{"arch": "uvit", "model": "image diffusion model", "dataset": "short English words printed on busy colour backdrops", "train_examples": 90422, "image_size": 32, "horizontal_flip": false, "conditioning": "none", "objective": "edm", "cond_dim": 192, "norm": "rmsnorm", "norm_position": "pre", "hidden_act": "silu", "mlp_ratio": 4, "head_dim": 64, "fused_qkv": true, "qk_norm": false, "parallel_block": true, "inner_norm": false, "patch_size": [4, 4], "layers": 10, "width": 256, "positions": "rope", "init": "small_normal", "residual_init": "none", "optimizer": "adamw", "learning_rate": 0.0017, "beta1": 0.9, "beta2": 0.999, "eps": 1e-08, "ema_decay": 0.99, "max_steps": 10200, "batch_size": 256, "epochs": 28.9, "lr_schedule": "wsd", "decay_fraction": 0.4, "final_lr_fraction": 0, "warmup_steps": 510, "weight_decay": 0.2}
Rows from block 7 of a small image diffusion model, named by matrix and row number. Rows with one number belong to one neuron. Each number is 500 + 40 x the weight over its row's rms, rounded and kept within 0 to 999. All counts start at 0. Numbers have three digits each.
After each neuron's rows are labels from the 100 images, of 14848 (inputs lightly noised), where the neuron reaches its highest value: "strongest on" is what is common among them; "patch colour" is the nearest of a few named colours to the mean colour under the peak. Only what is clearly more common there than usual is listed. The data: short English words printed on busy colour backdrops. In brackets: how many of the 100, against the usual share in percent.
# fc1: MLP up (model.blocks.7.mlp.fc1.weight, 1024x256), inputs 0-127
# fc2: MLP down (model.blocks.7.mlp.fc2.weight, 256x1024, transposed), outputs 0-127

fc1.423:443559606492564544521564554503486480520435509455491532407509526501518497536436424485518519452460475541484502495513478451474486532541486538522495453437511529619474500495425519403524533511522513468468524488471508547480483435520445442527485438487551472472506543477568531548519528581479490499442455496481505492440513423478521489501438497503491621464484483455509514444388470481478479517567
fc2.423:557469444501472494469443492500503477475509451527463454532505476503469514470571564503459493538487505506469485493513578483511538515464557411456490563537492490415534507512517528545454516435492396516583502522527538458520548509463516536438501573493475498554472459510457449487498463456552479473475528560494480522533449584509512510485541517524507352535522507537482494496565540504496499501467
strongest on: orange ink (50 vs 8.4)
patch colour: brown (54 vs 25.5)

fc1.592:503561487453514513556552503540496427433468504462470435562490506516524446486532564472525517397512455462507507558528487494488503524499471520512436498508446486486420525481566497508539479505485531474502430535482466491584510521556427462568509455508572506373446472509576537556438540492584516497550477493463504558499534476483518509471483479485459476457446543540486452486540466585539481532506
fc2.592:481495454476530484511491465503472435463472519455560506447519539501520478504522538499477495483445516492473491484526402524424504466498492496422501510535516481421455521495507478501379477499494495506561488527557467461558543538457423504530507422479536489455419482462534547482427514480508496506496541488527460516495534552522468492523480490451622409493484527549477437488584486507483510491506
strongest on: pink ink (48 vs 8.8)
patch colour: brown (72 vs 25.5)

fc1.644:475515504532485490531545483546479522451517489521477490588444499465502441491529474498540477457527434500479500507510491496533475541544566542595497503436424559443499459519604532552535506538507557525473498539515550563530476426569477395514486563494545531422520493459557473522437572492522524468509547494486486598508499520484510485482559495528470560461511481476434543408577433534523467534498
fc2.644:507484486450515527577515493455494502538520513452551574506529513488509478499462512463556510531464518442502470527513440524495500475533579537497596479422517473488484485486522496517515471537509471516486522460562512537568520536483388445565499511480517512476545480436525432595461537493483500535478524489509520504498476546489555515409501462430500608496562543515448495439569500540478424499473
strongest on: blue ink (33 vs 8.3)
patch colour: grey (86 vs 21)

fc1.219:517525535504458521423547502513497487427425469526429547466511463539485449551463501467526454552513462502595498443529510450541629497516493555422493411396458525513495467485414458527527513499470481554500469514513570509478459541485473445538489463464555535443489507498575536472449508484553446457492489448427452519465579462469516418479501482467464437513532450446466499559513483534521492492492
fc2.219:526510490498469540502512450492498620537540487588503514449500503495469467630494533529524528533429466438509475472567526492523544500493450412541552492485503562540466456513489492487522392520483517561464470472497512517449522477479542483524482420502525524518533494480510599541458533527493501530535495468539512483488509469486516492514461503425411427512474520498431525462506452453568562504483
strongest on: green ink (100 vs 8.4)
patch colour: grey (79 vs 21)

fc1.172:521537538473455578492533516488459520492511548527472485535501475506490420571533474455540442414503469481486501530496531489499500489535528503500500428501418507517530523468517480449497463465611473499489520404462500480505460551529481545480446469518566482516539444465476477578547491533537539482454476508516487531497512449511579446486390464447518530472535574465474526505540456545565496461515
fc2.172:538478470496549475442442535532519552474477448491483584447529521507509561409463491534456532577518513544521507497474543537494535494485464487547489577584538488516416468506455564542474526543420500538473515545502494531513543480470436419490491553491458544411447563541496538532463509482493462504502538457472502508520510533486450509523591514542463475533463436483490406537492556518436454578499
strongest on: pink ink (82 vs 8.8)
patch colour: brown (68 vs 25.5)

fc1.451:473476548564511434570456432565510521497510481491458496519560457503525476433529517437559478429478573493494481526524503411454496525488588469459504452514483474467535488562376532511559519522465519528514499545495514502520516502532578497504510523493511514440487553543506485483486548476513463478499486475406492502498520490449456512460557516534461526479532449506514442462484466493426480547519
fc2.451:510503531447491525430577524485532556458530488468380514577546516503515491486431476521455470535559454457509508503527609498520523552531453565502512496466479489514461399484494487509498465527533520433497442516484513557480482507539459454482498457499534441468571483489485478461538463505507496507461499505546467528448475467530445486487523513455491520428519508489477579502447397502475530541499
strongest on: orange ink (43 vs 8.4); blue ink (30 vs 8.3)
patch colour: brown (51 vs 25.5); grey (42 vs 21)

fc1.466:540530501515487524441487493511517509472464546507462509523530465489438451560523517502503443578514489496532458455527521466573619570537460497463486489433487514488528479544413434582498562499451500576519493538521484450544459458456435466534457491477564473507510483555584512478473582497490526510487499477488456488479486501509499449465549472459477429524506493442559515499502451521471484440467
fc2.466:512461499525481469538487488455471472550522460582601469524465483508502501614544509512557544477475487483537455486541512518511446546435506493490513497562540469427420583481548484487498450519430520448508491468466539434428500424554526539495520541521437550511471489466515505465579495505442458507553486485465492489494562496494521455553418512545427433443520532522474536441504593433590512477455
strongest on: green ink (54 vs 8.4); teal ink (46 vs 8.2)
patch colour: grey (60 vs 21)

fc1.28:557577511489500551526510511532487471493466466528496451511526524497497437471550517459519452437463569538510489460447494491514483541530439510534519478443508546463497539574486536483486526531483462488514446519460452510542408512444480534576524478442461482499449487489514531460492580499477510438469510497451549421543529534452462546488500510457539435488537515453479507446499569517519484509524
fc2.28:591494546522548498577436521457491438562520459467473490547586497511542550472520455524543504461641538518477526541503618504502513534493516464602539528506482530466516474526458560502509530523499463504406491514509502544517500442475495511528516547446383606512449507511451571489575496469555522495554497507496519490544482529525516493501502488549570486426482494532489486462529447527493540513555
strongest on: orange ink (77 vs 8.4)
patch colour: brown (79 vs 25.5)

fc1.330:452531461567539414455459462553526567447458530488428463501542508527529473436438547497492480478496470500545535474523425504470512571517543536512488536574441490444572564500494531461527449531486573511514531520509539461487561417493516500446505466563562542446526550511548529447484540529526482475508510503500488495492471497454490482484503531556423540487401469486446463532577496590416514531475
fc2.330:485502583469503521483493497490499438531525461469579579484548448520455478550459432493497495536543525495560501552535568462535469463480482431511540525452520501611461446500430466551475510432441433466465435462523543521519499537502572471564502514418488477535499469503441527532497484457472465470477406495534534489542602520550469458457495522471507511488535561534572523491441531537597467486509
strongest on: blue ink (25 vs 8.3)
patch colour: pink (48 vs 21.4)

fc1.560:515507520432491496482522564487499505401452500423471508469466561498462484503420524533489490535458498523574480448476494477546574524556410561483489533430460545507528497464580466522497523424571544452531455483465548537528458499547509504568469370474535472511474530520477564485440483501556527479479486563501513446557534485490454489489481494456515474507464564508464444483487514514473543517498
fc2.560:473495525456567486502534557514496540450470548447435425527582509477565459473477508475480532403542485499537527415531481515557503538531419519555501452471485475484517502500455516486476491522485529461558489436473489445472453496504421485475466375501492511486537506491535700442470510493535531503481506435521547489474541438512538513458478473521485442468468485517545495539507454550622541487461
strongest on: brown ink (51 vs 7.9); red ink (33 vs 8.7)
patch colour: grey (70 vs 21)

fc1.91:481523477440505523523447448506505517489502530485476509478448446505520515515524488529562466418539492521538480548551511608448514557554515442471509478499468560434531534530482504495483478486429421462466499519555463495594446442538433547502475518404446443474526435518564478484450472461502434471537389491507510467556472499510494465444572447512468485570531505391505467489546447536474510524470
fc2.91:521527534460518502585484461435459429486476485465545453519589518505461526467469504463534560553561515500562463621482535429477480523515494547534457519523482473454468543561531492502401463469491507480518552429543530537516519511533497549533491463463547456453447439552497577594517510421541466482494472548419435541493515498488463428501427484487530410451493438526561463508428595474531531514537
strongest on: orange ink (52 vs 8.4)
patch colour: brown (57 vs 25.5); grey (42 vs 21)

fc1.77:471495549492539527509507414560473438445483472438472419572503468473503498513546445470482466458486497482535478540404535517490509475466458484516501513475492518505462538493540473446522501486494501514562463534460473463594500564550497452546461433485587534471408431442495497505485524506559527466537476504498538510506598464505521479483491510451486571520503565525563557472461505523446483482452
fc2.77:504490532478532540562470459485472419536433585493466539644501496502521525515549521479412494536507507476542465512421595472376464462468453484494497500444550488473474525495565520487502518503489438485569522550493527509570504556504515491552508481495502512488499463471469400450494491483595532492612487465494483494506566498494462489521532490436487532515488487550467526440505430468449533514476
strongest on: pink ink (36 vs 8.8)
patch colour: brown (57 vs 25.5)

fc1.693:505513509565510479440576492552487561505474591542494522452507438486528401571479525543496487491540508452556518552580509497494527502490453474403482462465544539480519551561445424573487543455486482550500415548437385463566478527488473435482475472467516520517502458507534508458516488516550509482434486515523564486563446502485479491506502481466486381507472543572524482533546487534492503426507
fc2.693:535478482475475506532457470457499448508482450591530467620505554526472521541531484550476491504479532503439530496498531545487445526540495559529537561488501450492481512489563575511524471526454529494426534536481557516463518450533519469526528574567457513460522498408488392558480534450510453492562516466460487606473535557479460521459488525534436583513475501550432519422537471538503555543509
strongest on: green ink (27 vs 8.4)
patch colour: grey (74 vs 21)

fc1.7:469488552546428486457537484490551459460462518467461513556522497504470516512514452520477536479445507494513469454564502456498564494559501497372513557452500508579423438511429433539553560438544489482510452594477500529518540494556503474499478485433514470450529544458532573504510461521489504466373517562488485438431474482498455479495491519539468476510490552528490399538440432487431513486557
fc2.7:519426533486461512465487412487517417543490491463442498540492504503530520611491410525424523517484507490502464480479494426549551491483505505461566541469530512520369446467525448497490419515503462477447477539485466532527496552508592514557490534521502499483540544438488546515572486529513501523387527550472485484438530487531483523426513497558486450441525565474459424503550483527463517542498
strongest on: grey ink (26 vs 8.1)
patch colour: grey (65 vs 21)

fc1.688:550564453484447543491537518484507503475534481515446445560508473520486508500466490526493469513431523475471463499537563499561530486460531519560458511478467494519412437542504488570545528569538522490402515585457437496558503540583429457556460535498467493476566487423479596499532482498498499500510463540487547490540462433518577465489502534524492521475511551523545525595477431504528508553516
fc2.688:546470459512483531493432526492468525454524430486408452489486512511512580494479475542501476532539500510488506498589578436561538519483459391482533581558489523513523432470508513523482556535495467550469509611537486500518501461524525499457518580521513446544507428504475567590490503506422459498499499546524506484563420540530462508498536525547609493490465498486483503576564489494583516527485
strongest on: grey ink (38 vs 8.1)
patch colour: brown (54 vs 25.5)

fc1.654:466548557510500535522497515508549498451453567495401461521500518563445429493521453471553500456538514476594511514543549484454523467463518531497469529481502482503439485475382480476569500518573493485448511492504492535493508520541448472543545437480559477458529462519537514508425554540506495497524475504458510461509494426486523482455502513450540517449461453550527525477458418562525551485502
fc2.654:478466464570497500486455493466499474574482549561520495447509562548504470527495502444572506455480511555462524489566450406443491526568414508435526455513546518537493536492417463485440461525500478473565557476590459504528475537492467535482571481464458491554466411520517525480499482486512500532502512482527475469538509478486479474533507498484587464463468474508482481475458496439560537463505
strongest on: green ink (60 vs 8.4)
patch colour: grey (53 vs 21)

fc1.180:555520500513528500533425503553510388434473543501454476545470505469532522550544504477617525552505482519521482489500510491467531556523505525441508525446510525478538515533605463584549536493429500504424494507508486495529475528543518518439453554535461502487513523496542505486436623554433457420480514578429511488472520480504477531500543452523473498482488485487547470485530535532527480472453
fc2.180:416460479508494511498512508493510502570428504542474515513503515481479483562576424450412555431475485587383553563513511491445519429543471462532482493483481434531489536486361501497476422519559451534511517529545413511481524537440527490553477491452457471539488476507508523564508513506560540501476483450532508474536489530520516504456507487489508437478478490429447451423487433523452467528523
strongest on: yellow ink (57 vs 8.4); blue ink (34 vs 8.3)
patch colour: grey (48 vs 21)

fc1.571:485551428530482593526491535544499516455557522428485484494473561493474481424480527450539530475463459456493502454493470464474474482460485489497486540451437490516498438422459464434518457498544483500461505519511554474646516457583562516563493428505518510489535501490504497514503521475520462523502491480407464517524467513496572441495495513459461561490484474494501509475463460518496514493538
fc2.571:466474545497490514522446514458506506507488488459515553437482547490457494490487506456538515488547499524479473502441476511507493459505438470489522509477450460541539500430524471491492500451502467539543495482425524430562488507535513526476498451543505513514478497512496524527506491502533495546502465452476480453502446515495495486507429495452501486447469485459501427444522481542472545458482
strongest on: pink ink (89 vs 8.8); bold (72 vs 46.2)
patch colour: grey (82 vs 21)

fc1.87:575428467455514500594462404501499505486447518545485540535535512516486544563526461469482521462552491427550460511483534546474541605605461499441500482519478509464495473502486509557507479475507486475475502483528570510600537555490444471587496470475499432490488490496487513579536475459558454513546428463492482484464428516485521497476501465500520472492556511489537483503514434575509473509446
fc2.87:497514527498466484448512533472494503554598560473571343512460478514467528453484503500489458561438515600458509497537494492531451433450536504567540515426516495546578549513438460442469479553519517513491526514526439467429477437491581539488513501525463497532578533449517414406483547519426527519515483537476532445544538514501480492486499499487443499547440495445437510501501524465488522500531
strongest on: grey ink (49 vs 8.1)
patch colour: brown (52 vs 25.5)

fc1.231:558519464424516566455470436563518455489538543472468471520432449472538467559437477503540523475511501448493477557456496529521484496503615522507490533505424481457500499520525547510502437529457489535421501539502442494518492530470447451554437516561537460497533532517504482573512551529527499506575482506512570518519497454536541544405533448508485485502522522481508511458531593620502477556465
fc2.231:516467541541455474573442510471440503516407528503517453502529475509485476450540475490536504511481481543499450485533537504502470578563443486487515521503581528492446532528499496472461481505557500423528482481540616471532495392514475501513508498439453486489413479455472446512505483397406457461461541525429458475487558560522421429542476506496505488511480486483494485467502477449491540415476
strongest on: bold (78 vs 46.2); pink ink (51 vs 8.8); white ink (41 vs 8.5)
patch colour: black (53 vs 17.9)

fc1.256:508491503471455574540532432523487522479511502494488512473509482520438499453478553505496452497442537487602530460443528504517494558468505474518495493507500529423500538618513473569481543494482484462537515471538447501491442402487540537569485563529477503483523468498533496489484506454512515389494481523461558502563598524490506482511556523481494456506538504492453507567525529544539532518491
fc2.256:505492511487456498466451540505559464496499508504505538508485523502539533529470518475481499527486460459443563503593468477423446521481552510457532520442472502527529490518456524464483558461562563503420491568528492544529520464479558524549514503545499517528491499527476512522477546518515470582525532564531508388470533478541535493565534464532572487483494501516542442470447485537313543487483
strongest on: green ink (39 vs 8.4)
patch colour: grey (42 vs 21)

fc1.648:423470499533496530557436438476470601484544543455461513486524472483484443473497510497492549502513494501568495501475530475522534466529551441536422446458451499471537507483491450467513517471623515509519528496503502527527527477533511505554449446455639501476580487491469539572514471464462583458528544524491559529491548481514487463451505480441438490455486504562429515547545461548483563528509
fc2.648:526504482464567527523449443505514495488522573493435455540527542511527480551489529508525461475581506476530561456470486553475502502536485578529523476560470508399552470500469495504461547459498521485458515535491469564501477470467399485522492473516492563526525503485527562489410412487586520485652544464572503516541570541477507504511503468488563451481516481566450521483548477539445602509516
strongest on: brown ink (50 vs 7.9); green ink (28 vs 8.4)
patch colour: grey (80 vs 21)

fc1.731:435480496430508514453550497522502523504566480500515529434489421447491504491502490560478532495528512493493528526489453506493540525528541481508433508511511534482497562563575474562510480483538494478522475481460464489499490488478502516445397529483556563480511487518535504482515469502509517266450464539524517543512463457522516515524481545535527519505522559454514486583536512531476477507543
fc2.731:522501551538493491573422522492522456548440492469461407573528499499509491517518510435614507501511477515474493454524573518435421494460448450433536499490496474524524494473470503489429563494481498529460487572528567482498492466502472488566532459506487433502512539468553457478441550559475458558606548434450518471562549544483498524427528506481469526454467442488471487462520470554477524462481
strongest on: brown ink (74 vs 7.9)
patch colour: grey (52 vs 21)

fc1.73:451509529452478578475491484494490516482552498434463514491559533514480506457478568438505448452502473480493519454509553459459537476403478504495434589549418492458485451469497488457489488479632508505502511431497545464554545481506513462575485491534594477485476449520486478549536529436460584499479526503472447541420516469492491451493487484471525486439496478526526518554465459564495473469499
fc2.73:552503531532496507509579525498506508509377491522507496476433478507484471621507469529478512525513511509519491577555506527530487480561526560524550433410570534576460502527493507545572464487463507492442482576527460577412452571484503490482508495473517502462531496464490588582399493576481459492458486521542522433510553535480502521497471523496490585518476517475477503532449487468523514499499
strongest on: green ink (85 vs 8.4)
patch colour: grey (58 vs 21)

fc1.708:518480502457451455534528500552512461424425544469519502452485529515462460496540599454494496446469500521538505464528445481523497501552495508438501461500507524504514534498521435493486471415491546472571487444564487468495524485468485490532528426494562499460422547509540503527441516494452567449487495478476476500529603535460494518514478489465466419509424507472443445431456590538509419481468
fc2.708:501509503464551527458485531474517586510547473456410505543531472504548542500462459531467478548549474450454507485484597503494526553466515435492467600506474491481450463493517524499537542528523497477431491591466549515460475489561494473443507561532469528495523488526431490472560504501549455532493520515523448493466414463536495509538535489517523588500501479488592582623512364456487552528501
strongest on: black ink (40 vs 8.1)
patch colour: grey (73 vs 21)

fc1.170:518564575417456504506522525502522477486470548539473456519489470498490475569485481499518505475524494506474475505491484445503502517514492513557464618475515490520448523495517454489515472512503542496489496526478416541481515420514532518504513482509526489423381487497557546473481569554480545491468605505475470458449539504495468517470474508528502411427471500383565489507502444522438515446520
fc2.170:540457463530477502533503472516480512518526457451494517486538532518515517409568542513468496503540499463557507479567509529520528491521541514489519404545507506477521450508511550480528562476522447495479528511525567450535467515472439447479503517455526454583580509436487484613498398446495470499554426499544551534543462552471528471535522515510513594552501464583435511508501550517551505491467
strongest on: black ink (29 vs 8.1)
patch colour: grey (62 vs 21)

fc1.756:532425511499463570532392426503525497492500529536487375565492476477524507461589558518529518515566551449427476497489503615479506482586524455496553522515470501541473484549480456556535496490471502563469472573500501464540492465492468507485524552523519484503508480487567569524503476484448490462543455523535446404542442509516506534497459535438503528466519488496550463570512443533460524479474
fc2.756:426531506473519472479570505523470425553416495528491545391485468489482491492450510494527518461501453528527459473497507475516497465489546484536393523569518479467506463477516547484502462525539529463502467445450464557423554528527511462517457430499504537537469523563468513471476550476563554491495511553461586582448526485510515450435464513577441534499439533527481542409523501476465463505535
strongest on: bold (85 vs 46.2); blue ink (78 vs 8.3)
patch colour: grey (45 vs 21); blue (40 vs 0)

fc1.337:458460508475467526439505494551479595502518518557496531495477504466472470577553533553491471430594475436403492499495540460546476514551516519449519454461496477480528483437469441504511496534474484493472536509518574509473463500476498512554494579432451518452396502480503577575563457471507589546485467483518538570493455548470536462490518512494531496605464507525470527456496443544616510552543
fc2.337:515437548492501495536504532492450425516506509434472366446547500512476491425545503491413495475533494554425542479446457548516465456450494511462551433462564521470534524493433552430445479564498491501424528434536494518431493507483619499492501530495535451510594483529492429523486499523490500472494509527488487462476502516534415491451464528444476581556453500496460554496554550442546522469494
strongest on: grey ink (25 vs 8.1)
patch colour: brown (62 vs 25.5)

fc1.458:500475554509490499555573509496531600515494524489501500458525463508473518531533447545521496486578522486634581533558589514432529498496504542545516500488489572531446490527457535483517527441604566504492529434492501492443522470502509428462489489499544483541439556473477523501491474535362546458483532570538565493425475468469432484526468520507470493475534520585489504506462549464466525423418
fc2.458:570535428531486549458462498514477387475541470534445487501459483513509503560476505479555476483486454542373466513427451475517530600519513496520473577521488438385463480538582512522476452565469474493484517574509455573514466491481491522502504521510492501447543498523494545516486557470610490509539522404465452514510495473513506467493551489576487531508485543394506400478493486486495452560539
strongest on: red ink (54 vs 8.7); white ink (25 vs 8.5)
patch colour: grey (54 vs 21)

fc1.570:564517518497524477425479475530548532459544493533471503513504484484460567505540581433515468529506522460497478471522510465532540481498555474486481509543463588489477540578482570572527506501496507524533461520484554459552535473514525463454503530530459542437433476438489507549501504467590460456462573458468495475531472508494593495517539493511530370491467497488545536558467520537485530478479
fc2.570:433461488490562470563505532497473523485530550360451501513487502460588506460517485502545473413592508520576505437462505500512516541530496493492463410496474489463536481499518526487457541520505501478505557502557536437543441500522358454514475454463534470529551487455491566521461458460506537506559483390527537528569569529470513519441527485496504530510527497537423488506538454530504472519506
strongest on: blue ink (76 vs 8.3)
patch colour: grey (85 vs 21)

fc1.334:528547400532433575491475457498536534474521564490508447507521501492500479535544526509539565486485503468484492500486521502521535469525513437569530552511434570492457507509558449495499405522503481579508520482516512470487431485476538480560438445447525505530531461494436501513509553500536525464460517516497551542499452491467481480482491495457463525513494568449519481558550459527538536472446
fc2.334:481468501549615448560489516465485490553473563513504480511547538531528474580460455514494517503564543514551457567546547499502525539508469514487508459510549493435570501506439499523530533488488569482557515570519497522475456492553424497437538455489432552477497515390507502529417496565586513500538540438534520431520499530496498482445522530483519508472495515616452531454543470454487563508486
strongest on: pink ink (82 vs 8.8)
patch colour: grey (71 vs 21)

fc1.158:483493513488561522550524469526472388467528507488483549445501468492488467449468466549486496590543491489548509511465542496493592560528512488535482472402525512496468493512429506491579489457548493537485585457519523584469494481524470443459502503481583509437466524485519607561479491504524495462492456521531441524469437484465470530539519498508509520488463468531449433527456466508480452550486
fc2.158:475493449495480451460447499498514555526525537485483531444468535516509523511586529496534485445575541535527547546509398521497521525604613538515496463594468520489534560486532547476510539422460508490518557533486448514459499491461494476461517494516534494528454530536517489526515417507544526494545469457579534455483465503479518518474466481518520557541510484475454446522504590555391528512539
strongest on: red ink (78 vs 8.7)
patch colour: grey (71 vs 21)

fc1.10:476492543468492504503451548530513540454460540549469578455550485516549468537485555487509514507476465514508575471549452483516513522485454530497404538488522489424553524470463536515580525542603578559475395490419468536525516468547461453463518477421463523459534470444542535480416576526549522510492588494437501433516437479488542499468522510584502514457459441511458514534556475543511525504484
fc2.10:505498500580541510562511506505485408541522519487528394459424550505510504476531470510526518518527492520524493538432571429467498526472478474543474433471514567522502492521587458500474509569480512527564525491536515429512502550509529522464508534527501470614513426449527440494577474536545573503540508486539528475552528495503488441539542546470519444497502479493462572511483498458508514469524
strongest on: black ink (29 vs 8.1)
patch colour: grey (73 vs 21)

fc1.254:479532602436522538465562535486505484503454495498476506492557491478445461467533495458516563515514537518574497480518481444447505536526428494492447485487498547553351531498545471519515514478535543449538429448412572461526486490562535487488491454455576507490425531501540530489462524486582533496464556537463533493462573456515468548481507487480498446425506510438552489578540470528578532483532
fc2.254:493477533450573483490565521506478509484492510534452500541558524489536468501487502506470567419543543474529514446548470471527478560521393554497517453462497464518468511481505505482454453509466580434579488453440511473493452524519418478488502330513533492498531486483518591443545490523542492542483502417488526515488504434516486535470483481458475501450502505516548476467517479509633504449475
strongest on: blue ink (27 vs 8.3)
patch colour: grey (69 vs 21)

fc1.104:552423497515547589525509527574490411485501547551487516469458471472519523521521483519505473587483504472467466487510505471516519493420559442481528446555489561494533527579554570534479491477486441449522474548538462516583483526507508508452464557595506472448541532448479460573467557508505466417491507526422519538507533495536509470504506494433481564516560586492522486499529506481513485516499
fc2.104:475514539489442435512409446469560552551533484548538464449516534529466462522469506481517524444578526526527497488487427469483501531591483523510493506453469473599520447457421436536516537488489565510419540469545527476455534461487527517555531440451494488573454517540543512414495521542478538548562481428544483487521496508457515487468492530551593435443486452492513497469458448549480546460566
strongest on: black ink (53 vs 8.1)
patch colour: grey (54 vs 21)

fc1.96:488550587558534521453517469510467479503510462489465498458564429501405475527440525472498398504541493457549519516425488559551547549576504471498493472444501532492491548570467473493508553501441484451484552415534432557501488367539552551544485544552525465483537483467476488525486504526542543481469518483488497458525516481540470464489543527568490581535483523462513470560441449492473509476545
fc2.96:503513453497446517478446534469512490428536445495445552528509551511570518570546491497511475527450445545526564498491467512473478512536464539481548525546491426498484523490519482509517531463466541493450466512502508415495515509465514479580507499494487506540523523565482509430504520455497514543525495558583486467470467497488519475586477462442569435586512527541484550500537495526454569450487
strongest on: bold (86 vs 46.2); teal ink (58 vs 8.2); green ink (26 vs 8.4)
patch colour: grey (55 vs 21)

fc1.81:562538546455443442516465519521541500494481514490485455458470445477449520451482493546545487448492496506591463550515652487504495538490556442508529539519429530504532533536540483460492493459517480471487512497523555508476497421508550502518441526504458482495434551569500457507510496549438430438457445554500540421523577520491454498509529498523435497493456492416533474474490518533566475541530
fc2.81:449512486504579465437549447483480456540559541506496572494497576494560446557517544502499511496509474485427409495478435465477512498525469537515390474531496486445468460535525482489521459526479614477489480469500457511486432600556480538443505485469514475513464425511517538471456504512552528592515573465550485543442415503478483477547513522475537446489534427570481521541565449430434586451515
strongest on: black ink (53 vs 8.1)
patch colour: grey (63 vs 21)

fc1.107:492536480502479499597511511562511523506496535477501528491453505484555514593512473531496478488461475507547543534577493452385510577519418500478521532549521596557485539495475491456529517554493523516468521566469447442542450438507524400543481480509534496477494521528550529499488543530411383483574426508515530487494492466479502499526510514471528515480495508474462515440572479516405511476448
fc2.107:492534533506519539425553533502456465548510497499419462566561435481462535488515494457511471535521516475484544482481466499564547533504524553517476486456486435487498503577448453571487519496517491527479479445523548544450476477405521519515485491440554486489506466498481510490505546472576552516446575464512439509466506468531532505477534476553513549545505510479600489586458476506529491462541
strongest on: red ink (94 vs 8.7)
patch colour: grey (43 vs 21); red (29 vs 0)

fc1.98:513541482529494444473421496525534415474388529483429472541485529521496479441485486453620477479492536462513453450481493479536493527556500501442502475464475482507514469547485470580524526518459487495484474587493539509540473523553509501521527468540471538476496503562480502456425570511516436499535493488425515484485535503478493549431520493525458507504472518488504504450487490541470541535518
fc2.98:426546451414473492494521513543488461479463512509440456555475439480503560425499484537476493462567475535539539509429539547511528558560527572522404508565466481414498469480534538510510475440622527492484471500478463555468557480485474496476470488479528526465474512545490497537507463473511570413513481512576517514457567479528515481497507510513548561458508539482502539475485548526468445554517
strongest on: orange ink (84 vs 8.4)
patch colour: brown (69 vs 25.5)

fc1.508:459506555517461536484490539495490515490462486425471562369436508486458434501425430493581547457526478555562483499430516562520509473517566474531475434512481497512508471517458464489507463474526513507435470443429449493545505461580571461527501487501533459506515548468505504496452494475449462471503545496504537458518575516493500489447482516517435448503523553503487580478490601532460487513581
fc2.508:485478536491411511489529567477488529578402532397504494474487463510481513391549474478528501462498532558589586520426519474578527501534519526609500420466521467537473492486469548480539537445549491520481488480483501464512511483450452489559505454442477480505524496503511517534452446494422510483443479458486547465477531524465483498439445518522469542541489483480464467515428536570493498464496
strongest on: pink ink (42 vs 8.8); orange ink (37 vs 8.4)
patch colour: brown (70 vs 25.5)